config.toml
encoder_arch = "convmixer"
model = "spectrogram VAE"
dataset = "melodies that start on their tonic, played by one synthesised instrument"
train_examples = 26041
n_mels = 64
hop_length = 160
input = "log_mel"
win_length = 512
bottleneck = "kl"
downsampling_factor = 8
encoder_norm = "batchnorm"
encoder_activation = "silu"
encoder_patch_size = 8
encoder_depths = [16]
encoder_kernel_size = 5
encoder_widths = [384]
loss = "mse"
latent_channels = 16
decoder_norm = "batchnorm"
decoder_activation = "elu"
decoder_widths = [64, 128, 128, 128]
decoder_blocks_per_level = 2
decoder_block = "basic"
decoder_attention = true
decoder_upsampling = "nearest_conv"
kl_weight = 0.01
init = "trunc_normal_002"
residual_init = "none"
optimizer = "soap"
beta2 = 0.99
learning_rate = 0.0041
beta1 = 0.95
shampoo_beta = 0.95
eps = 1e-08
precondition_frequency = 25
max_precond_dim = 1024
merge_dims = false
one_sided = true
adamw_lr_other_params = 0.0014
max_grad_norm = 3.0
max_steps = 11700
batch_size = 48
epochs = 21.6
lr_schedule = "wsd"
decay_fraction = 0.3
final_lr_fraction = 0
warmup_steps = 1170
weight_decay = 0.02
adamw_weight_decay_other_params = 0.05
Rows from block 13 of the encoder of a small spectrogram VAE, named by matrix and row number. Each number is 128 + 24 x the weight over its row's rms, rounded and kept within 0 to 255. All counts start at 0. Numbers have three digits each.
After each channel's rows are labels from the 100 clips, of 14976, where the channel reaches its highest value: "top examples" is what is common among them. Only what is clearly more common there than usual is listed. The data: melodies that start on their tonic, played by one synthesised instrument. In brackets: how many of the 100.
# pw: pointwise conv (encoder.blocks.13.pw.weight, 384x384x1x1), inputs 96-191

pw.132:126127190124135129121125110134106126134125164117133122118145132093142127103115130122119113100125115150131108100136149139128137111151107099122149143125092153133152114133120165123118125097114125116108136114161131161107124120124148124093107122168120102101148105121117134116138136131105123115
top examples: mains hum (26)

pw.165:124169142125108100106183116129139214115132133145115132112135129101172115107133146098130144071093113131113098155148154114131091110127130104110168150092131114145128128145181138141109127103130112128134121123149123145166097152136156097139123134151120116137132105178111116126143136106141143117
top examples: staccato (50); sine tone (29)

pw.44:123118092123083111117099121123125093085114152118108091132132122091129111142104103141116126140164119116159123135122119117131174118142120124121101126158110118139109111111121066121123122112160115106134114122077117134114134057104111104112122116106118095128136117117064121101126151116119110151
top examples: thin (high-pass) (39)

pw.353:119124136153145146129119146123169143126105117141125139108145142122122112180098112133112127087097139129147087146101188145121143135148213124175138142121127141076104102141130085123120133123149124169147105158104110098127121159137127107145140129107117147138103099112095151129130157113121096158
top examples: thin (high-pass) (49)

pw.127:107107101132124116122210141145134173126133126124162119109126105198101125153114124132159116131154121120128107146121096119105125124104124114108115166143212158107149129132126112138127115127142110140086081150142127131106146119138201144126130112126147124116139157142173113124136120121126121162
top examples: bell-like (25)

pw.75:149131136114125103128135141125108115132098123106113100132139117185119134056106108128106114103131120103148121095112118114155125132130140122128128144124124124129134130146131143119130130125057167124139082138119154133107138130130137134093114154121129135120147118144153101138110106142138110112
top examples: sine tone (26)

pw.22:099123122128080118115127128095138110117121132171146134130110112150119109117107123178116095125121122148132157137110107113121127120109095092125131138162114138128109142118103130179173112100127138118105159130157102150108202145119141134106134089100112119086127124114131137155198125117187130109
top examples: mains hum (26)

pw.205:111133119119096118104167123126123181129125131147112116122107096123143109134114121116125143137099104139101107177140109123104153118145140153110129162112103127116126128164132104136099207157132126126113136123077106095143116156132131109117126163100103120167119129153121114138118153099168125118
top examples: pace: fast (60); staccato (55); square lead (25)

pw.33:114105131131132184134140125107102145146115144225106139128129122146120112127121205113126149102135122099177128136126160159107134125110116102124111116136119108121096215123108123188126098116108178128133137114139119106138173148120104192103120110109155151116129126119124137113118126188222097132
top examples: square lead (25)

pw.212:181123147148102103122104112105195110138190131098123130102104100108110099115128088126135105151079081125121150148106122104124138122131092106129128128125181137113115115130124126120117101153132114133167143133073173112146104142136120123159215092125131145093137152122125117095130138090119143112
top examples: organ-like (30)

pw.224:164132131116156107134158117125117186129110097104125095110133142188115117096123112131117127146083113147103146093126090125148115110124132136126133119123138111123080105114113123147119127137093123120128071118163173127153154096096139142136134125185144113139153120193134133112103093131115110124
top examples: tonic: F# (28)

pw.309:119114156146148144150128142117127135149148097127168135115164152134128174134124128160135152093156153086167129127125134147159108133139126114117145125152129153158127175188110161114128132120137152115123150149140136121148106187137119189157158147143165140136117135125164122146102132176116125104
top examples: organ-like (35)

pw.368:098140131122105177110101096103108122131119146152106098135138114141121114118105139135137132136174136120196105150128130133209120112128126123117135128112135109128134175189156077141208116137127130128125167111128120137092116082109109097115109152132155207145136143142132163126147124118140129116
top examples: organ-like (34); bell-like (28)

pw.345:176116225127123125118101109113194113120140140108121166117127117125119110109142124116117114076150135105121123135121112110108103112139106114148154125115163156131108098175113080097108135123133104131097138111106168112090124156119115113171193106104098117117148117130136129125119121127101114086
top examples: organ-like (29)

pw.141:160134104136112161148140123135147151115088105106108145126109107171127122076124113147076117130091135120135098135133121127162159139112130106144129126139084111113163129167137158136140141129091136110118107114118150106117118105116121128141136128142096137107153146192102140146141103130120110134
top examples: sine tone (30); clipping (26)

pw.336:145121124136095103126118124129127165141111120124116112108134131123117125124125104134082138119205121085160082106110111134121128118132143098122144111147141113164113120161109073115117130103128122132101165150127134134105128138131107126151140141083131110118137133119096121130101128141118126101
top examples: staccato (51); mains hum (25)

pw.366:143140122173199084114107127117145123132146102121168165141178147145142118143128139139125080141117137104071115127135116159167112121156120134174137103161112122131123082066127172115102147127113095137100109108117141114136115134122114104120118106139169136090131120171119169119128141110129163170
top examples: pace: fast (69)

pw.302:120164142142120140145109128132126130114128128092110112107146151137164141102109139150090125093119125114134112112153152130200141117112127117130113118150131098101170114184147120134158128140115130137134120149135117105132143110121124127122135112097116118115148120175081113120135127141080120129
top examples: clipping (33); bass guitar-like (25)

pw.253:133123108165164151111110120174113109124126132107105124116112074121138120134138122096116105124134156103141126188123125114117145117110121151158102129133158120111200108114182091112147126104112093112093121121111141106120113105169126117136113118127147181129120135142115108124106151111104140116
top examples: the note C# (64); organ-like (34)

pw.323:121127146106102180183118106123114117124136122130123148145181120134123144115114152105136110120146097166174178156137112131124144137142112122120129101112104143120093209125093104155126103100145158124131118110117109104115150086105105229120134060136176151093133126132137111120107136185185126114
top examples: organ-like (26)

pw.175:118168096131141131181119127119146111090110088106103120149108102147176085132128130114152125163072119153155121154160107079149095164136141140110114142091136114137155172125138118141145137118135158095118120139094109149140131148119113102137131138169153191114135091168108104139157139092133110149
top examples: sine tone (25); clipping (25)

pw.69:121116110105103140104161197117142170119114112109113119125113110179102117178117127172107122128109144110138115156125112127113116131128171124135112120177132122112114133097117084145121139122131124136127117196110100090112107120138117141127131126114096127139120097150138125132123094125124132150
top examples: harpsichord-like (26)

pw.152:127106109128114105114114104114111140121114113125134123114133110114117129095125148077126132101084092095096093130101113125133077106116115113109127110093111107099134121124130141088104122095107121142116120098129133128137101113118108111098112125119109115132124104112106120092121110134105106084
top examples: rumble (25)

pw.283:142113088157124179114097120136132153092109108175101113112156130120122100111114215127080105123067120125174149131125167141135126121125161102144135136124146144109110127122105100130189102092117120135159091128135133104125116133140112110132122118148151173099151138114088201139111094091126112139
top examples: the note E (68)

pw.110:173119119127132137091108137189109162107131128138118126135100130140124108145100127136126112134126125103120115149124119122098144116127112099097120224130188139101210144100112146095126106114121102147118112136089156097154105134119093108107106109125114154100123134128120109183126166095113153129
top examples: the note C (67); organ-like (41)

pw.19:163113069138145098114162150141126148119129153102127102132109126123121096143113118113115127156108086131119128109128110107117115122138129129122113131148207109191087099141155103120102123149122110122109126140139170190113122099128213103149111162203107144134168121137117100143148128103097123143
top examples: harpsichord-like (25)

pw.66:106113169122146120143094114107166092099162120121125146145134106110117112130137124138117138122075122153113132121135104120072122138141116101147145151119107181113095136135112164114104108166157133144143077108097099110161117138112096109123156138160125129125113124110088126136109106095131136130
top examples: the note G (66)

pw.325:173167159138131149139109134138095139116106133104123124144137192127176124066091131125087121141088148083156112111143127142157134151112102169123139090134080111114095119102114154116106130128087117151159159132117146128148140122121139139113108101126117130097142105124098111118138151137085115109
top examples: clipping (37)

pw.56:151184147142141099124162128138109175116134127133098113115120154186168122119106127138120144106105148141138099124136104130171122119107137127110144115128115135146137127153134145161111150138145130105131105131153140086134137104128117115124133128148119146130151104191110122141083126139111116123
top examples: bass guitar-like (28); clipping (28)

pw.233:147112117126130122109099116148125125127132163105114123131140106117122131135113104130091132147148124123163104098116095125095164105110118108133096133136121101181150129154112125108111120132115124105125122119073143136113139138117106129124134125149117107128147107107086116122105120135107118114
top examples: staccato (57)

pw.17:142152119122131141142150121140115154183171172124122117132109127183154143111096110114116137113124132088159117142129088160107118149082084118118115143122163104121141132091140102131110147113116124158143109123101149106140121071136149127122142143133126117134144120158135100146126143131117171110
top examples: clipping (43)

pw.161:157137117111115143111111171136139119125180138134105126117115103116121115149103123103145148111120111157123117141120130133108113120139211226103104104097101136131133128115137147129106114097138092110177110198102145117112117108160118127238180121089127096185124127125119099116116142107112158116
top examples: harpsichord-like (25)

pw.21:136114101160139123143102139165129109129124134128108118132132089112135108175112119143120137089137140097115059132151129136160143139101188127123103166130118116115195110118122079096107124136117131150117111140074122128093095071128102115149126135116111132132124091132126125131110125125097128176
top examples: thin (high-pass) (36)

pw.192:129138118169091121100125109109118125154173110221137157135183112148128120135117189113105171143140124146120145142124096182116126114105151127121147131114166121115078186097121152116110166146134133158129113109152119100115133122150127111135128107091209130152130118137140151109113119091135140148
top examples: the note A (67); organ-like (29)

pw.227:130126105124126116117115116123217111149175119102105171126114121130126098123187109091150101137108127097123147134137117119110094123119110132139104127083165123099103118118108154121112118139111099151114095104108147136125113133110146108190208093121110112119135128123170132131156113099116145131
top examples: organ-like (26)

pw.58:233162131142140146102106121158116135129085131134130101113139130094163136146107149114124133128115132121140115130149136129125123109143128117113130140113147104117133139178110137079103116147137123103109115102120196169124109138121157116066066124182118126132221113114112120116145151124126103134
top examples: the note F# (70)

pw.364:145125135101111133113123102110137115110158132117098118119106118120126090146099115187123127147130111106135115138143116113101142105098134111105117180142166159120101123110135101121123097161127125137176123106117161129132118171108120107128148124079112131140113101129116112191127122114111159142
top examples: the note G (68); organ-like (35)

pw.104:097197136141096164122126108121142134148095105140135120095127161109177125107105134127110144136145132108119111135138163115176123123132150128143156134122167167084124126153122112155127130139086106118114131129126095106087133132140137136139133096068131129139099139128163141140130140135124103150
top examples: clipping (42)

pw.11:090141132132126137185124141085136093129124116123150139206106164109145109128125134113123165142085147142110117123111133130126134195138194173129180122100135137115134123126116107133107137127123208106166113134115097111103138106127122105088131114136098124149117117099138118119124181108142105125
top examples: sine tone (50)

pw.301:125150141189114136139127119137124115107122076119112163126116082137138134139116155119102143119146160094103095134143165109160099134138146129123162131103119134146136123150138128120125140120158122131110170131125126103144110156162125104159142128112115108135126113133122167142160122116098117082
top examples: harpsichord-like (26)

pw.296:120114121141145159188133127122121125136125144192174133117162123121141176133135132104110177081170113093149080143125122142136123176112114071106143122101133116146168231083128172126102081108145178108094134109134100119131121145112125180145133099105181142125148109143121097083130145196144127120
top examples: organ-like (25)

pw.379:146127114148097125128142122143129142125124183111110128100122122123123115137131120118097159184165130098180127113121120129143207121118149116145134122141127136118133117097113089119135148166128122134102115127074137098096121113133136117147135150098127112161132178139112159118100104127124116163
top examples: mains hum (28)

pw.261:109123149146135120109097112120160127134099135129118138132110136160117133119137166122148125109143168152114128176116106113074103122138114145177147133126118148158163121097147123119111116127154124107153118117123104112132118174149125113093113106151092105109125147143149129140148168119118114086
top examples: square lead (30)

pw.125:186175135129171138105164118145128206120129148146124123125142160152179130109131128117078132108067132127152109109154126108173122095101141116115174099099115130131094120146147148131122134090137110116124089111153154110166133098140122122137128128110129135135145113190120141124112118136129119102
top examples: staccato (50); clipping (32); bass guitar-like (25)

pw.216:121135076126137141123146128137156132144141104115133175126143103132130166087126138128115130132091162131131112138110070155148096126064109135124117159124149109139121138130135171120123174133078128147122134127171130119122125144136124150128146102146134150125140119115116119203141069175123174107
top examples: the note D# (68)

pw.55:119122146124062113133127120140120148131128120118135141123138111142122140106111158136118111114110151078106108142127132138156096118121112120122134128131111139119090130108123085121112155109119124146096175109005107126125141102108112149114113118100125127123136112125144144133140106161119148111
top examples: vibraphone-like (29)

pw.211:089197110127115184174166099101139145129145149100108134139110166137177112104123111107135126123133101138106095187165111129161113131123127139137125113104153112119113115089144179181143146134121110155156137110138109100118128149129133129127130104111090129124089132197146124139109098129115137122
top examples: clipping (33)

pw.199:126105145128119138130117120121119117116105107116108104112147114119128116114103140098111116148069106117167107119092121096107152136132097088126132161100116127109123151002122121120096113113122129108138129114087147132176110147115107120109123129128155109110118116099119125109115108120124102139
top examples: pace: fast (61)

pw.264:126115152116127121162112095107159133128129127166119150137178127109122156109130123118112133127099101147171155142120116125112145146126090121140149137115155123114103217078121127123121132112105184120113123105171138121101126100110108182123163092136203142130138081138131147121135124149164126132
top examples: organ-like (28); mains hum (28)

pw.172:141147099117118115115095124122117112129127134128144118136132122135132124112167116116147094110097123101101118123123136146137126120122117209108120114107110103125121106132120126122143134110113106134114145134134129185092190130122117106142117123082108118107158144112125135151227123118123135111
top examples: pace: fast (68)

pw.187:111091119105115107169109184102129115103086096130111102154110103118114111122130133141102097168066123141110142103128124096098122185156153127126121119132109120129147132123140146131126125110091140094133120151125123102129132078123127099117109127137155097102093118136138144129125103109156107157
top examples: harpsichord-like (28)

pw.249:113124178128109112133127122143104118101083118133122083105138126075125128169108098119158127177150147187139139115135168087113146127152120130132127144127080165126146139143141117132128104132182130071114135125088120135099130116120134113120099123102136129103123113097096106129129153133140080151
top examples: mains hum (28)

pw.88:117133150162114129110132121137156124063099073135118162117120127114125106139100153132100127184149104070127136140119150112139129120137151132151137118122084172098125125077097087129115133141117116138129096126036120104107136126125137121158152143115121122140131118123063160131090097106112083093
top examples: staccato (52)